Rows from block 12, named by matrix and row number. Rows with one number belong to one neuron. Each number is 128 + 32 x the weight over its row's rms, rounded and kept within 0 to 255. All counts start at 0.
# fc1: MLP up (model.blocks.12.mlp.fc1.weight, 768x256), inputs 104-155
# fc2: MLP down (model.blocks.12.mlp.fc2.weight, 256x768, transposed), outputs 104-155
fc1.602 [162 168 116 202 165 121 121 150 173 178 112  66  95 178  85 134 102 118 106 131 127 142 128 149 179 127  89  55 170  64 143 176 137  94 191 139 151 149  97  87 117 149 127 165 146 156 135 121 167 127 106 127]
fc2.602 [135 102 212  85 152 146 121 182 155 237 180 135 139 132 175 134 155 144 108 197 126 138 152 104 136  91 188 150  75 149 110 113 124 164 146 156 173 162 125 141 144 167  99 179 171 107 144 157 145 148 100 123]
fc1.603 [147 100  95  98 115  94 126  90 126 131 110 130 203 134 163 147 134  99 104 145 155 126  62 172 117 129  88 130 128 161 142 111 116  91 131 114 133 122 106 167 218  91 153  96 139 110 113 146  89  96 110 100]
fc2.603 [133 139 162 122 147  85 173 109 127 180 112 130  88 114 101 103 121 144 188 161 107 156 162 204 124 116 147 118 120 196 109 122 119  98 166  91 115  82 162 119 120  94  54 128 122 115 146 169 185 133 102 155]
fc1.604 [148 116 124 120  79 102 133 118  46 112 114 150 102  78 141  70 164 146 146 154 147 214 151 127 129 143 190  90 112 117 147 169  88 185 153 173 134  70 125 155 122 122 104  97  95 146 129 118 140  87 147 157]
fc2.604 [118  65  78 102 142 105 160  96 140 129  93 130 128 101 115 167 142 137 159 129 127 119 134 150  83 116 145 162 157 205 140 153 157  98  67 125 173 100 143 118 112  89 130 127 114 191 126 100  89 116 133 146]
fc1.605 [173 105 155  89 158 130 153 125 156 133 149  63  85  23 118 126 143 158 187 158 111  47 134 134 104 167 122  98 101 143  72 128 125 132 116 131 104 142 162 121 182 106 166  89 128 146 136 148 172 117 127 187]
fc2.605 [195 163 146 194  92 151 202  80 110 175 144 130 137 114 111 101  88 104 152  93 133 199 187  99 118  57 159 146 183 124 194 169 131 133 144  96  76 126 113 197 128  84 111 171 111 113 125 126 106 135 146  95]
fc1.606 [115  76 109 132 109 107 118 177 170 143 132 153 123 146 151 176 191  95 134 131 157 120  92  83  80 157 143 145 152  70 145 135 137  85 100 109 108 131 179 144 151 126  84 148 172 165 153 148 101 148 150  93]
fc2.606 [ 73 120 110 101  92 122 128 162 175 148 159 162 155 149 189 151 159 160 194 206  51 169 161 163 116  99 121 114 146 143 158 150 119 156 153 122 142  99 147 125 133 125 187  87 179  53 106  76  71 141 110 192]
fc1.607 [136 127 174  99  94 146 150 121 120 134 123 138 126 127 118 175  92 158 111 153  75 128 123 129 108 185 112 178 133 102  83 127 100 153 141 168 144 127 165  98 125 105 146  64 117 170 135 170 115 167 152 154]
fc2.607 [177 143 127 148 111 167 165 164 110  85 142 121 159  86 136 150 130 154  44 125  65  96 130 143 133 114  91 100 133 156 101 106 140 161 106  75 124  82 144 154 173 172 175 112 115 123 135 116 126 130 138 164]
fc1.608 [139 172 173 117 119 125 157 152 195 121 122 153 104 129 114  91 142 161 142 153 168 171 170 133 119 152  66 128 124 120 116  84 125 196  92  72 137  62 165 168 127  56  93 175 151 170 131 147 132 156 135  59]
fc2.608 [137 102 129 138 104 156  88 104 113 133 154 116 151 161  70 138 132 109 236 130  84  91 180 132 161 134 139 170 128 113 168 120 104 222 163  90 128 164 131  92 144 127 136 148 109 119 149 115  99 108 155 132]
fc1.610 [ 79 153 162 120 162 118 119 123  90 128 135 130  93 130 145 178 130 144  89 145  95 101 155 152 128 148 121  82 135 135 187  97 112 134 143 132  64 102 144 151 196 179 149 104 133 124 124 159 140 111 117 153]
fc2.610 [146 138 114  91 130 133 160 125 104 108 149 171  98 157  92  53 130 116 151  86 117 143  90 143  80  94  90 133 138  73  99 103  95 101 132 142  96 182 146 119 141 143 106 127 169 156  77 138 109  84  49 113]
fc1.611 [ 91 135 207 159  78 134 117 143 163 169 137  68 134  68 171  93 152 216 157 135 125  91 107 114 126 135 145 120 124 109 126 151  95 151 126 163 146 107 119 133 122 142 110 216 119  76 126  84 112 137 149 107]
fc2.611 [147 114  75 112 119 114 125 114 117  86 184  76 120 165 111  77  37  85 125 150  92 152 204 131 135  87 118 114 136 120 168 105  92 144 110  98 118 156 164 146 117  83  77 131 138 151 170 105 152 106 176 152]
fc1.612 [113 106  88 134 153 155  91 119 163 167 140 137 119  82 144 109  92  87 122 142  75  92 152 124  96 108 101 106 133 128 157 108 120 114 148 138 159 144 133 126 145 142 102 142 115 147 145 154 146  45  75 130]
fc2.612 [ 92  90 177 159 102 219 119 156  97 117 139  99 159  97 188 156 116  94 139 104  63 127 170 138 138 196 157 168 100 130  90 124 100 101 116  92 104 168 122 109 129 117 142  76 129 103  84  90 146 149 114  80]
fc1.613 [ 91 117 152  91 168 154 143 117 133  96 153 159 106  90  83 112 123 109 187 111  48 110 156 110 130 111 104 119 110 148 185 133 153 153 149 126 122 116 175 122 145 218 162 186 155 144 144 134 113  73 127 134]
fc2.613 [157  62 147  99 166 119 126 136 137 126 103  89  99 111 163 134 113 160  72 176  78 124 129 116 105 133 169 143 149 107  84  68 174  72  97 145 112  70 115 128 134 102 168  97 121 120 142  84 112 111  93 130]
fc1.614 [112 118 161 162 130 166 111  95 131 162 128  89 122 146 133 122 102 165 164  98 168 191 125  98 145 132  81 169 140 101 120 160 183 197 109 113 110 112 104 158 191 104  82  74  75 132  88 143 137  91 126 108]
fc2.614 [122 135  45  85 146 115 157 207 200 109 111 122 121 136 153  72 128 103 120  97 102 154 130 128 120 102 114 110  83 116  99 106 113 129 151 171 182 167 131 142 128 129  99 112 137 124  92 130 100 146 110 136]
fc1.615 [181 151 158 168  63 114 138 123 164 103 140 187 160 147 124 140 201 123  86 125 112 132 202 188 132  78 105  97 134 160 111 122  63 147  84  86 126  84 152  83 157 168  79 148  82 182 121 140  80 156  95  75]
fc2.615 [111 114 138 113 172 140 132  67 142 168 162 137 120 164 110 116 140 132 151 134 159  67  79 107 127 158 157 124 117 145 177 142  90  74 104 123  94 142 179 180 106 140 113  46  94 131 139 127 113 146 171 161]
fc1.616 [102 163 157 107  74  69 166 131  77 111 110 127  86  92 112 100 179 149 141 185 142 170  66 115 124 117 127 107 144 192 141 183 113  93 117 127 122 104  84 154 118  88 116  83 139  97 131 137 148 139 105 137]
fc2.616 [122 190  48 172 135 144 119 159 152 158 152 156 143 154 139 108 177  31 130 124 103 118 182 174 195 142  82 128 110 174 169  95 114 137 120 164  93 125 166 122 164 188 167   3  60  90 139 138 153  86 113 112]
fc1.617 [204 175 195 108 109  95 132 119 161 136  91 141  89  99 137 140 100 150  70 143 103 126 133  79 110 104  83 133 134 101 130 134 115 127  69 111 120 198 148 142  75 129  51 205 146 114 192 176  93 154 156 146]
fc2.617 [ 99 108  73 120 126 114 122 187 128 115 151 174 120  91  47 134 150 187 119  79 114 105 121 196 200 153 127 141 141 123 148  99 141 169 107 175 110 107 182 149 135  75 142 121  69 151 157 130 143  85 137 149]
fc1.618 [111  83 167  86  57 113 137 158 154 115 110 167  85 104  56 140 101 125 145 112 147 151 138 125 139  89 112 129 171 144 104 128 132 225 131 172 114 120 149 170 161 102 135 138 143 151  48 141 116  67 161 105]
fc2.618 [192  99 105 114 146 158  98 109  92  87 185 114 124 139 167 164 115  76 183 125 127  98 161  88  98 157 158 143 162 178 102  85 115 151  78 136 176 140 138 126 154  64 115 124 153 166 115  89 171 141 155 128]
fc1.619 [107 149 153  99 104 107 116 116 129 150 166 178 141 109  99  86  93 121 172 161  91 138  96 133  91  71 151 116 143 131  82 147 182 219 146 148 123 163  95 220  79  60 152 171 170 171  99 110 151  55 155 116]
fc2.619 [154 128  63 106 138 176 128 126  89  79 144 125 177 180  97 156  93  94 229 152  96  91 180  96 172 105 132  86 195 149 129 132 117 161 140  87 137 106 126 123 149  98  62 109 150 129 146 105 112 116 157 119]
fc1.620 [138 107 147 131  63 135 103 162 121 168 133 133 120 152 141 131  78 116 117 130 124 133 181 152  44 149 111 144 117 166 135 133 115 112 131  98 106  86  79  84 117 110 206 147 125  86 149 157 123  88 110 127]
fc2.620 [132 175 121 124  95 144 149 151  75  93 102 172 114 170 125 124 109 169 112 158 156 121 147 111 129 114 115  83  35 108 112 142 132 133 128 120 147 127  98 120 128  91 132  93 155 149  64 137 129 113 110 149]
fc1.621 [156 121 107 135 103 125 156 151  90 192  83 152 178  81 159 128 136 113 152 112 114  70 139 157 121 130 113 157 143 161  79 154 197 137 144 139  69  75 118 146 183 141 116 134 149 159 141  91  87 108 182  98]
fc2.621 [135  78 120  94 127 136 114 150 110  89 122 145 173 117 136 152 136 123 118 144 133 157 122  95 188 121 133  78  66 160 128 128 184 182 121  82 122  71 191 132 123  92 165 171 141  93 110 141 144 130 173 163]
fc1.622 [115 157  69  90 151 127 124 102 131 127 148  60 176  92 124 116 161 107 137 102 112 110 112  64 128 120  41 141 139 148  89 152 100 157 104 162 172 132 100 152 161 110 142 129 104 145  53 153 131 139 156 119]
fc2.622 [ 75 169 113 197 152  99 131 158 168 140 119 152 183  96 155  93 119 134 177 146 115 146 172 139  87 132 102 128 145 107  99 146  79 130 130 127 206 151  95 139 111  88 142 157  76  97 113 118 159 146  54 148]
fc1.623 [169  88 159 119 127 140 137  84 116 124 120  92 199 159 123 191 145 177 135 174 129 177 122 117 121 142 116 125 149 139 122  53 132 140 152 114 116 114 143 174 178 138  84 125  94 129 131  97 125  89 108  84]
fc2.623 [ 86 154 135 116 141 136  92  83 101 119 147  88 154  80 127  86 157  99 114 153 150 164 141 124 143 146 130 124 152 145 156  97 137 124 134 119 135 137 234 177 126 169 163 148 171  80  92 124 141  98 112 158]
fc1.624 [149 163 145  49 136 157  79 136 133 131 160 178 107 106 133  75  80 171 121  97 134  93 114 136 131 145 100  98 156 116 104 112 166 141  72 129 196 113 146  86 160 105 131  59 124 147 207 158 198 189 106 120]
fc2.624 [ 75  94 110  77 158 111 126 125 119 152 111 138 161 100 105 136 148 120 152 141 136  64 127 127 134 114 105 136 161 147 136 118 153  96 128 177 189 184 134 139 146 181 119 117 136  82  48 160 152  92 119 120]
fc1.625 [141  52 161 113 123 216 141 103 106 197 136 180 170 107 107 142 117 126 183 207 115 162 112 142 116 165  87  92 102 130 142 106 115 154 255 187 165 141 100 124 155 121 104  89 139 108  97 109 112  84 148 128]
fc2.625 [ 82 113 103 158 123 141 211 113 132 167 148 117 152  76 114 130  53 123 187 138 152 130 145 155 164  84 176 100 129 174 198 135 186 178 135 131 115  87 135 162 121 151 145 159 103 152 111 156 140  75 118 140]
fc1.627 [156 144 169  97 133 139 139  37 151 116 172  94 127 157 142 151  94 123 127 153 138  33 155 102 149 129 120 114  87 139 173 131 163 137 104 150 142 170 181 105 177 103 135 108  99 126 135 125 111 141 154 114]
fc2.627 [128 144  93 166 171 164 149 118 100 126 104 155  89 173 139 136  85 169 106 105  67  18 115 136 108 182 115 154 137 142 114 137 129 118 135 103 148 159 118 147 120  98  86 163 120 168 101 158 192 129 160  88]
fc1.628 [149 125  96 118  80 113 107  62  97 145 121 127 129 173 145 124 196 107 152 133 130 110 106  87 160 115 160 160 147 104 143 156 145 184 101 122  72 112 133 126 118 209 221  90 149 105 113 146 133 146 149  83]
fc2.628 [146  96 229 106 164 127 114 167 153 140 146  90  88 115  97 142  85  94 101 133 134 119 151 112 130  40 143 108 156  56 115 129  95 138  98 107 145 120 171 186 104 158 115  99 127 115 172 165  87 168 152  98]
fc1.629 [160 113 104 133 170 115 106 161 126 129 147 198 175 206 154 144 144 133 149 151 117 111 123 110 100 186 145  92 109 153 158 117  87 133 126 201  72 149 182  96 168 151 141  91 159 128 135 117 221 103 111  95]
fc2.629 [134 135 168 127 158 166 114 106 166  97 100 104 155 171 109 139 107 146  79 118 148 155 165 154 123 136 135 152 134 128 112 115 106 127 112  81 215 140 122 110 116 169  68 138  87 139 108 152 139 102 162 105]
fc1.630 [133 115 115  99 134 162 111  49 169  95 131 116 143 120 147 173 116  47 196 120 164 121  73 167 130 141 116 108 171 141 154 138 106 105 113 133 130 140 178 112 103 162 146 116 176  83 173  77 172 141 204 100]
fc2.630 [146 129 116 154 149  91  93 118  84 108 121 129 108 146 136 107 150 140 134 179  35 134 126  55 108 128 121 143 121 157  73 145 138 118  87 142 161 120 100 168 101 144 146 151 131 192 102 143  86 147 143 164]
fc1.631 [140 150 177 140 126  93 167 149 159 125 111 133 130 101  91 156  93 138 137 145  84 146 162 104  88 105  81  87 197 155 128 173 105 170  64  90  72 116 107 133  85 143 128 121 175 120 147 135 134 121 109 141]
fc2.631 [ 96 136 141 127  93 127 128 116  92 104 105  76 161 132  91 125 115 157 174 141 127 154  72 205  93 156  99 124 117 187  75 142 124 134 138 112 133 113 135 134 133 176 119  86 115 130  80 136 136 177 112 128]
fc1.632 [120 153 116 165 164 119 151 156 129 170 156 111  60 142 124 147 153 111 201 131 123 134 117 142 113 178 112 137  95 116 149 153 166 113 126 164 104 127 150 187 102  68 101 129 133 113 105 137 159 159 147 137]
fc2.632 [129 163  91 168 122  89  96  57 163 138  95 151 114 122 160 140 106 141 131  94 182 112 138 126 127 137 143 204 126 127 116  47 145  91 139 162 163 151 120 148 160 139 154 120 134 127 159 119  93 169 131 111]
fc1.633 [ 96 130  81 100 151 118 131 170 122 125 136  76 148 128 166 126 108 124  99  95 146  99 128 143 122 141 117  93 130 126 124 133 140  95  79 186 125 142 144 128 135 151  81  93 124 106 105 171 187  97 140 170]
fc2.633 [159 171  77 106 188 139  76 131 109 132 118 150 115 162  90 100 166 125 132 117 170 152 116 121 133 147 127 174 150 171 101 157 133 122 140 123  93 123 146 119  72 127 170 134 172 135 140 116  90 101 160 125]
fc1.634 [ 76 158  87 102 146 116 145 177  57 177 100 175  91  94 125 141 142 110 171  87 115 133 125 154 124 164 131 103 138 159 112  79  95 158 111 116 101 118 134 178 149 115  60  31  94  71 133 102 107 145  90 144]
fc2.634 [ 85 193  52 100  87 110 115  98 161 115 116 152 104 125 131 117  75 172  85 119 117 159 130 166 154 139 114 150 145  44 202 177 115 121  87 166  99  89 134 103 155 127 110  93 135  87 106  98  27 149 163 149]